config.toml
cond_dim = 256
widths = [64, 64, 128]
ema_decay = 0.99
Rows from block 10, named by matrix and row number. Rows with one number belong to one channel. Each number is 128 + 24 x the weight over its row's rms, rounded and kept within 0 to 255. All counts start at 0. After the name is the row's rms in percent of the matrix's.
# convs0: first 3x3 conv (model.decb.0.0.convs.0.weight, 64x128x3x3), inputs 55-65, a 3x3 kernel for each
# convs1: second 3x3 conv (model.decb.0.0.convs.1.weight, 64x64x3x3, transposed), outputs 55-63, a 3x3 kernel for each
convs0.9 270 [128 128 128 128 128 128 128 128 128 128 128 128 128 128 128 128 128 128 128 128 128 128 128 128 128 128 128 128 128 128 128 128 128 128 128 128 128 128 128 128 128 128 128 128 128 128 128 128 128 128 128 128 128 128 128 128 128 128 128 128 125 128 128 128 128 128 128 128 128 128 128 128 128 128 128 128 128 128 128 128 128 128 128 128 128 128 128 128 128 128 128 128 128 128 128 128 128 128 128]
convs1.9 354 [115 128 128 128 127 128 128 131 128 128 128 128 126 128 128 128 128 128 128 128 128 128 128 128 128 128 128 128 128 255 128 129 128 128 128 128 128 128 128 128 128 128 128 128 128 128 128 137 128 128 128 128 128 128 128  48 128 128 129 128 128 128 128 128 128 128 128 128 128 128 128 127 128 128 128 129 128 128 128 128 128]
convs0.10 046 [128 128 128 128 128 128 128 128 128 128 128 128 128 128 128 128 128 128 128 128 128 128 128 128 128 128 128 128 128 128 128 128 128 128 128 128 128 128 128 128 128 128 128 128 128 128 128 128 128 128 128 128 128 128 129 128 128 130 128 128 255 128 128 128 128 128 128 128 128 128 128 128 128 128 128 128 128 128 128 128 128 128 128 128 128 128 128 128 128 128 128 128 128 128 128 128 128 128 128]
convs1.10 128 [128 125 128 127 142 128 129 128   0 127 127 128 128 131 128 128 128 129 128 127 128 129 128 128 128 118 135 128 128 128 128 139 136 128 154 183 128 128 128 128 128 128 128 127 128 126 128 128 128 127 128 128 128 141 255 128 128 128 121 127 128 117 126 128 128 128 128 128 128 128 128 128 128 128 130 129 128 128 151 128 127]
convs0.11 098 [128 128 128 128 128 128 128 128 128 128 128 128 128 128 128 128 128 128 128 128 128 128 128 128 128 128 128 128 128 128 128 128 128 128 128 128 128 128 128 128 128 128 128 128 128 128 128 128 128 128 128 128 128 128 128 130 128 128 132 128 128 170 128 145 131 129 128 128 128 128 128 128 128 128 128 128 128 128 128 128 128 128 128 128 128 128 128 128 128 128 128 128 128 128 128 128 128 128 128]
convs1.11 216 [127 130 128 108 130 128 126 127 128 128 130 127 132 125 128 126 117 128 134 128 128 130 128 133 128 128 128 118 128 120 127  72 126 128  81 115 128 128 128 129 128 128 128 128 126 126 128 128 128 129 128 128 128 127 128 128 118 128 128 126 116 127 128 126 119 113 128 128 123 128 127 128  65 128 129 128  93 127 128 127  95]
convs0.12 062 [128 128 128 128 128 128 128 128 128 128 128 128 128 128 128 128 128 128 128 128 128 128 128 128 128 128 128 128 128 128 128 128 128 128 128 128 128 128 128 128 128 128 128 128 128 128 128 128 128 128 128 128 128 128 129 128 128 129 128 128 129 127 128 128 129 128 128 128 128 128 128 128 128 128 128 128 128 128 128 128 128 128 128 128 128 128 128 128 128 128 128 128 128 128 128 128 128 128 128]
convs1.12 107 [129 197 130   0 126 131 156  14 255 128 128 125 135 127 127 128 126 116 130 127  97 146 130  57 128 100 118 128 133 129 128 138 183 127 170 188 128 125 128 129 132 128 127 127 128 128 128 128 128 128 129 126 128 122 109 175 103 128 129 129 121 128 153 127 126 123 128 128 128 128 129 128 128 127 122 128 104 130 133 127 139]
convs0.14 060 [128 128 128 128 128 128 128 128 128 128 128 128 128 128 128 128 128 128 128 128 128 128 128 128 128 128 128 128 128 128 128 128 128 128 128 128 128 128 128 128 128 128 128 128 128 128 128 128 128 128 128 128 128 128 128 128 128 127 128 128 127 128 128 129 123 128 128 128 128 128 128 128 128 128 128 128 128 128 128 128 128 128 128 128 128 128 128 128 128 128 128 128 128 128 128 128 128 128 128]
convs1.14 079 [135 128 136 102 133 128 255 113 128 128 136 129 129 128 128 128 125 118 141 163 128 164 122 111  34  87  64 128 128 128 128 135 126 128 141 136 128 128 130 129 130 128 128 128 128 128 128 128 128 128 128 127 128 128 128 111 129 128 129 128 132 141 128 128 132 128 126 142 128 128 131 127 124 132 129 129 127 128 128 129 128]
convs0.21 037 [128 128 128 128 128 128 128 128 128 128 128 128 128 128 128 128 128 128 128 128 128 128 128 128 128 128 128 128 128 128 128 128 128 128 128 128 128 128 128 128 128 128 128 128 128 128 128 128 128 128 128 128 128 128 128  73 130 128 125 129 128 122 255 255 255 255 128 128 128 128 128 128 128 128 128 128 128 128 128 128 128 128 128 128 128 128 128 128 128 128 128 128 128 128 128 128 128 128 128]
convs1.21 101 [130   0 128 127 128 131 128 128 128 128 125 118 118 125  99 128 174 128   0 123 118  31 128 139 136 131 128 253 128 124 124 126 128 128 128 128 134 128 127 128 128 128 128 128 128 128 128 128 136 131 128 128 128 128 128 129 128 128 128 125 128 128 126 126 128 118 128 127 128 127 128 128 129 128 128 128 128 128 128 128 128]
convs0.28 065 [128 128 128 128 128 128 128 128 128 128 128 128 128 128 128 128 128 128 128 128 128 128 128 128 128 128 128 128 128 128 128 128 128 128 128 128 128 128 128 128 128 128 128 128 128 128 128 128 128 128 128 128 128 128 128 128 128 129 129 128 128 128 128 132 128 129 128 128 128 128 128 128 128 128 128 128 128 128 128 128 128 128 128 128 128 128 128 128 128 128 128 128 128 128 128 128 128 128 128]
convs1.28 116 [129 128 127 128 128 129 128 128 129 128 128 126 169 255 113 128 128 126 127 128 110 126 128 128 128 128 124 128 158 131 128 140 121 132 138 128 126 128 120 128 128 128 128 128 128 128 128 128 126 126 128 128 128 128 127 135 128 128 128 117 122 128 128 128 136 128 130 129 128 129 128 126 132 157 169 128 128 127 128 134 128]
convs0.30 038 [128 128 128 128 128 128 128 128 128 128 128 128 128 128 128 128 128 128 128 128 128 128 128 128 128 128 128 128 128 128 128 128 128 128 128 128 128 128 128 128 128 128 128 128 128 128 128 128 128 128 128 128 128 128 128 128 129 129 126 128 128 123 128 127 125 129 129 129 129 128 128 128 128 128 128 128 128 128 128 128 128 128 128 128 128 128 128 128 128 128 128 128 128 128 128 128 128 128 128]
convs1.30 411 [128 128 128 128 128 128 128 128 128 132 130 128 128 101 128 128 128 128 129 129 129 128 128 128 129 128 128 128 128 128 128 128 128 128 128 128 128 128 128 128 128 128 128 128 128 128 128 128 128 126 128 128 128 128 128 127 128 128 128 128 128 128 128 128 128 128 128 129 128 128 128 128 128 128 128 128 128 128 128 128 128]
convs0.31 394 [128 128 128 128 128 128 128 128 128 128 128 128 128 128 128 128 128 128 128 128 128 128 128 128 128 128 128 128 128 128 128 128 128 128 128 128 128 128 128 128 128 128 128 128 128 128 128 128 128 128 128 128 128 128 128 128 128 128 128 128 128 128 128 128 128 128 128 128 128 128 128 128 128 128 128 128 128 128 128 128 128 128 128 128 128 128 128 128 128 128 128 128 128 128 128 128 128 128 128]
convs1.31 076 [128 129 128 128 128 128 128 128 131 128 127 127 123 127 123 128 127 126 111 129 128 125 128 128 129 129 128 129 128 128 128 128 128 124 126 128 127 127 128 126 123 128 130 119 129 118 126 128 128 128 116 129 128 123 128 128 128 131 124 128 128  41 102 128 128 128 128 128 128 128 128 128 128 128 128 128 128 128 128 128 128]
convs0.34 052 [128 128 128 128 128 128 128 128 128 128 128 128 128 128 128 128 128 128 128 128 128 128 128 128 128 128 128 128 128 128 128 128 128 128 128 128 128 128 128 128 128 128 128 128 128 128 128 128 128 128 128 128 128 128 130 128 128 131 128 128 132 128 128 128 128 128 128 128 128 128 128 128 128 128 128 128 128 128 128 128 128 128 128 128 128 128 128 128 128 128 128 128 128 128 128 128 128 128 128]
convs1.34 126 [128 128 128 125 128 128 135 130 128 128 148 105 128 128 128 127 127 128 128  98 128 128 128 128 121 128 119 159 241 166 132 213 148 128 111 128 128 128 133 128 129 128 128 130 131 130 133 128 128 130 128 129 128 131 128 134 128 129 127 128 124 111 128 128 127 129 132 131 127 130 136 126 128 130 130 181 128 132 131 128 126]
convs0.37 048 [128 128 128 128 128 128 128 128 128 128 128 128 128 128 128 128 128 128 128 128 128 128 128 128 128 128 128 128 128 128 128 128 128 128 128 128 128 128 128 128 128 128 128 128 128 128 128 128 128 128 128 128 128 128 126 128 128 126 128 128 128 128 128 127 128 128 128 128 128 128 128 128 128 128 128 128 128 128 128 128 128 128 128 128 128 128 128 128 128 128 128 128 128 128 128 128 128 128 128]
convs1.37 138 [160 121 136 128 248 121 129 127 128 128 120 129 109 159 196 124 128 128 128 135 128 130 128  89 128 137 128 128 137 127 128  57 129 127 129 135 128 130 128 130 128 129 128 129 128 131 128 137 129 128 128 129 129 127 127 132 128 129  80 117 129 128 127 133 131 128 128 128 128 128 134 126 128 131 136 133 128   7 128 120 141]
convs0.38 027 [128 128 128 128 128 128 128 128 128 128 128 128 128 128 128 128 128 128 128 128 128 128 128 128 128 128 128 128 128 128 128 128 128 128 128 128 128 128 128 128 128 128 128 128 128 128 128 128 128 128 128 128 128 128 127 110 138 128 126 127 128 140   0 126  24 117 128 128 128 128 128 128 128 128 128 128 128 128 128 128 128 128 128 128 128 128 128 128 128 128 128 128 128 128 128 128 128 128 128]
convs1.38 284 [128 128 128 128 128 128 199 128 128 128 128 128 128 128 128 128 128 128 128 128 128 255 128 100 128 128 128 128 128 128   0 128 128 111 128 128 128 128 128 128 128 128 128 128 128 128 128 128 128 128 128 128 128 128 128 128 128 128 128 128 128 128 128 128 128 128 128 128 128 128 128 128 128 128 128 149 128 128 128 128 128]
convs0.42 030 [128 128 128 128 128 128 128 128 128 128 128 128 128 128 128 128 128 128 128 128 128 128 128 128 128 128 128 128 128 128 128 128 128 128 128 128 128 128 128 128 128 128 128 128 128 128 128 128 128 128 128 128 128 128 128 127 128 128 127 128 134 128 128 128 127 127 128 128 128 128 128 128 128 128 128 128 128 128 128 128 128 128 128 128 128 128 128 128 128 128 128 128 128 128 128 128 128 128 128]
convs1.42 146 [128 128 126 129 128 128 128 128 127 128 128 129 128 128 128 128  96 128 118  93 128  72 126   0 108 127 117 128 128 129 128 128 128 128 139 130 137 128 128 130 128 126 128 128 127 127 127 127 128 128 128 128 128 128 120 128 125 122 119 122 128 128 126 128 128 125 128 128 124 116 127 128 128 129  86 128 128   0 127 128 128]
convs0.46 049 [128 128 128 128 128 128 128 128 128 128 128 128 128 128 128 128 128 128 128 128 128 128 128 128 128 128 128 128 128 128 128 128 128 128 128 128 128 128 128 128 128 128 128 128 128 128 128 128 128 128 128 128 128 128 173 134 128 182 148 128 143 133 129 128 128 128 128 128 128 128 128 128 128 128 128 128 128 128 128 128 128 128 128 128 128 128 128 128 128 128 128 128 128 128 128 128 128 128 128]
convs1.46 145 [128 127 125 128 128 128 128 128 128 128 127 128 126 128 128 124  11 128 117 128 128   0 161 128 128  53 128 128 126 129 161 224 128 128 128 128 128 128 128 128 128 128 128 128 128 129 128 129 128 123 129 128 128 129  53 120 128  83 128 137 128 128 102 126 126 111 128 128 121 128 128 126 112 121 128 128 129 127  55 128 124]
convs0.47 066 [128 128 128 128 128 128 128 128 128 128 128 128 128 128 128 128 128 128 128 128 128 128 128 128 128 128 128 128 128 128 128 128 128 128 128 128 128 128 128 128 128 128 128 128 128 128 128 128 128 128 128 128 128 128 128 128 128 128 128 128 127 128 128 128 128 128 128 128 128 128 128 128 128 128 128 128 128 128 128 128 128 128 128 128 128 128 128 128 128 128 128 128 128 128 128 128 128 128 128]
convs1.47 202 [132 128 128 132 128 125 128 127 128 128 128 128 114 132 133 128 128 126 122 136 165 128 128 128 128 134 151 127 129 128 123 128 128 130 131 128 128 128 128 127 129 127 128 128 127 128 128 126 128 128 133 129 128 128 128 128 128 128 128 128 128 128  83 125 128 141 138 129 128 127 128 128 128 131 129 128 128 167 139 136 129]
convs0.59 154 [128 128 128 128 128 128 128 128 128 128 128 128 128 128 128 128 128 128 128 128 128 128 128 128 128 128 128 128 128 128 128 128 128 128 128 128 128 128 128 128 128 128 128 128 128 128 128 128 128 128 128 128 128 128 127 129 128 128 128 128 128 130 128 128 128 128 127 126 115 128 128 128 128 128 128 128 128 128 128 128 128 128 128 128 128 128 128 128 128 128 128 128 128 128 128 128 128 128 128]
convs1.59 061 [128 128 128 127 128 125 128 128 128 128 128 128 128 128 129 128 128 128 128 128 128 128 129 128 128 128 128 128 128 128 137 128 128 128 128 128 128 128 127 129 128 127 128 127 128 128 128 129 129 132 128 128 128 128 128   0 128 118 124 129 128 128 128 128 128 128 128 128 128 128 128 128 128 128 128 128 128 128 128 128 128]
convs0.61 009 [128 128 128 128 128 128 128 128 128 128 128 128 128 128 128 128 128 128 128 128 128 128 128 128 128 128 128 128 128 128 128 128 128 128 128 128 128 128 128 128 128 128 128 128 128 128 128 128 128 128 128 128 128 128 130 132 128 101 210 128   0 135 128   0  82 123 128 128 129 128 128 128 128 128 128 128 128 128 128 128 128 128 128 128 128 128 128 128 128 128 128 128 128 128 128 128 128 128 128]
convs1.61 181 [128 128 128 122 136 128 125 127 129 132 150 128 128 117 128 128 128 128 128 128 134  82 151 236 118 126 128 123  65 130 128 128 133 128 129 128 127 128 128 127 128 128 128 128 128 128 128 123 128 128 128 128 128 127 128 128 151 128 129 128 130 128 130 126 127 136 128 132 130 137 131 128 150 128 129 128 128 128 128 131 140]